From a checkpoint of a small contrastive image-text model: 195000 training examples.
Rows from block 5 of the image encoder of a small contrastive image-text model, named by matrix and row number. Each number is 500 + 50 x the weight over its row's rms, rounded and kept within 0 to 999. All counts start at 0. Numbers have three digits each.
After each channel's rows are labels from the 100 images, of 14848, where the channel reaches its highest value: "strongest on" is what is common among them. Only what is clearly more common there than usual is listed. The data: simulated fluorescence microscopy of cells.
# sq0: squeeze pointwise conv (encoder.blocks.5.sq.0.weight, 80x320x1x1), inputs 192-255

sq0.77:488503554517473484513507421455578419429503439449529509581499492520500537489413486429537480394466544694533595539474530447545500485465507435486553400535469485330452499538527425514484534532474496
strongest on: ring around the nucleus; red stain

sq0.12:445449593510380464503484400543481473574566493443480424446503452498521493458517547569485494575499474484514482481563545574570547473572396577405528525482523573377579584515494384483414571377524438
strongest on: ring around the nucleus; crowded; cells: ten or more

sq0.68:491440423608532459596496477392546518492526482402550552576500506552411437532568495484467524557470532368452481608482475498571438425400414566539631504611548521436412570470568476517456491523473435
strongest on: ring around the nucleus

sq0.46:424458516500549651508522491441535555582539464425530489549547506453430434500493484282554523546448496510531524428566469541514544474558496527466439564461593526473443501492517505394540471547541482
strongest on: ring around the nucleus; crowded; cells: ten or more

sq0.15:501546503464541493496524462530576449475512451468583577580526472412477480449499612477558636505485488686448493423542547467458641569549511460457493420418478536576481482531601362431544508491538519
strongest on: ring around the nucleus; few cells; cells: one or two

sq0.3:504400526471404488519401433361511532526535472531574528647500504424608486508518554635573608438611468451516496501522579587451495512490645483408488522620478479486563502472502395467473546425484428
strongest on: ring around the nucleus

sq0.56:484496448497501554493491505484492459565477505469515412461497542486459636439574493554473563558472572530568505392504467501542567413493506558586598434501455584481571596441534360579582608561480473
strongest on: ring around the nucleus

sq0.63:470502497510413535503578490401530474459546379518555484548578508490443517471459514466603543471605403530471492483545619487448395442608543505529481456457516462383492472553431479466517516481555483
strongest on: magenta stain; ring around the nucleus

sq0.69:507528532565529549595581564432567497593493432474534521514489392467406521512497508422494458495561560499414394478538502546480487524427524505433568553515432515519476609601650526543519367536397437
strongest on: ring around the nucleus; crowded; cells: ten or more

sq0.35:477454531537643396491580462427497401442444472574446500488482536579420532451453467436629528499499559559512419428489374467519519540524539516526581384447487496475459578456509514453572537470480434
strongest on: crowded; cells: ten or more; ring around the nucleus

sq0.54:503539410516437476464489459427473501468505509464532451697549520612484479529460506454572549447514571427565475497505499511550376473437593538421512418500461535485496464437466512464522483476582517
strongest on: magenta stain; ring around the nucleus

sq0.2:540493612450504466617391497361509619589476461467473389509525445486546518408516551484640487471596547457529563545555576489501556467560587602447511574530537479478579482524493495350479612590552408
strongest on: ring around the nucleus

sq0.17:525417484479436480414450533431549490625458384495615526585592432552556493456509513546576527509459540616441519467524547517450541532516581495321479478530571510447503440576528530383449594538506479
strongest on: ring around the nucleus; crowded; cells: ten or more

sq0.41:496484568554557425477553535484524550457446518579502466534558497573548517532438567530529633541513470486538426619459504455517478405513464529522468508575650479426627576610511547420434539484379390
strongest on: ring around the nucleus; few cells; cells: one or two

sq0.24:537495643536597474516424540491543477516454477529461435474503490428463489464477561480466417441431527429345496510507542425491559448472518445530507527464451443507514592642418452501480396497341481
strongest on: vacuoles

sq0.40:458485500547516571555480464454511486477435469484646501646574491417475497499541508503535452459441532526587501541540582449510446443474561479427421446542501494485577430488399402464484550551536513
strongest on: cyan stain; membrane rim

sq0.26:523504477610527499507469504466601444544500500437506543449401541442475551489520550503471511498448591515585560423506553554670477499553420510554497514467525482437512456538553445381558548523439526
strongest on: ring around the nucleus; crowded; cells: ten or more; yellow stain

sq0.36:610473611564515467489455406461566440461494522524498593488521409514481496550533587592562493486387545442563468457423410538498526495543444553527399480440507554513453565542449509379493493536490471
strongest on: crowded; cells: ten or more; ring around the nucleus

sq0.16:489573532578566497554568591459443413452533348508551522501501471550465493462484457573542478525527533422517504509527431484492417586543599501458462475582515509470528551494520381454505568496503518
strongest on: yellow stain; ring around the nucleus

sq0.28:497431486495499552504481463494429440525391495563505456536527587560480420445489473567492475577459538558554442506523591434477550593539501545558526514540368446511498519586582410447480504486553493
strongest on: ring around the nucleus; crowded; cells: ten or more

sq0.47:423436509535421519482505510409504540500494456501508488475552578528528478488601475554494491458500493514442660513516564510430530525571608442381490511532531507486541465542523530399466475540538508
strongest on: ring around the nucleus; crowded; cells: ten or more

sq0.60:471509470483478462456581506491513459415505527405601510601508536572449482497497455496541577390466460567562437600469524459498560589545543460476495434535455533513513486564657510408611487543514481
strongest on: ring around the nucleus; crowded; cells: ten or more

sq0.22:523536531506469549462505498452438547463604477442661485505506496539465515478544513551508448544526475512544496537456542530360522568495443477512555432514477450393490400558553451561418435564519485
strongest on: smooth cytoplasm; few cells; cells: one or two

sq0.78:630500437516370559596478507469552468494558438455465419447514547449533553502608517416488518384531625452463506529531517491502537479563504430462549491496427505626505514490608496510435453499505447
strongest on: ring around the nucleus; cells: six to nine

sq0.13:457479568453448432529506495520488464424548530500537456526471535512541514473564558542588553429619597494516440371498582531557361471487558510493524381559432619524492540443476479483430452523474535
strongest on: yellow stain; ring around the nucleus

sq0.53:607622537487595574512561345425468362621484490574507556509478420495577503482485586471547507512377479403529461498537514555557508551537573500531461508485530511462573521522462511338580505546533462
strongest on: ring around the nucleus; crowded; cells: ten or more

sq0.66:495492469558424404448473343418575447552473540530493626506562476606489417504489566459567457511462524520541554530467443547414461488556651438392546349424598476475489488572426513391466533513435446
strongest on: ring around the nucleus; crowded; cells: ten or more; yellow stain

sq0.27:547537535493476452489535486608606482492480532534485494464492586462476410675525600425469522500499571529548482408515642470491520518489492503388442427450474513522566487534568502434385554450485597
strongest on: ring around the nucleus; crowded; cells: ten or more; yellow stain

sq0.58:516521484505615513473386421418424408416507498589440422402453519550567557405542532562433445512499497477468435463567497453486540534556465561562564431434498490549510417485514315496565499551504480
strongest on: ring around the nucleus; crowded; cells: ten or more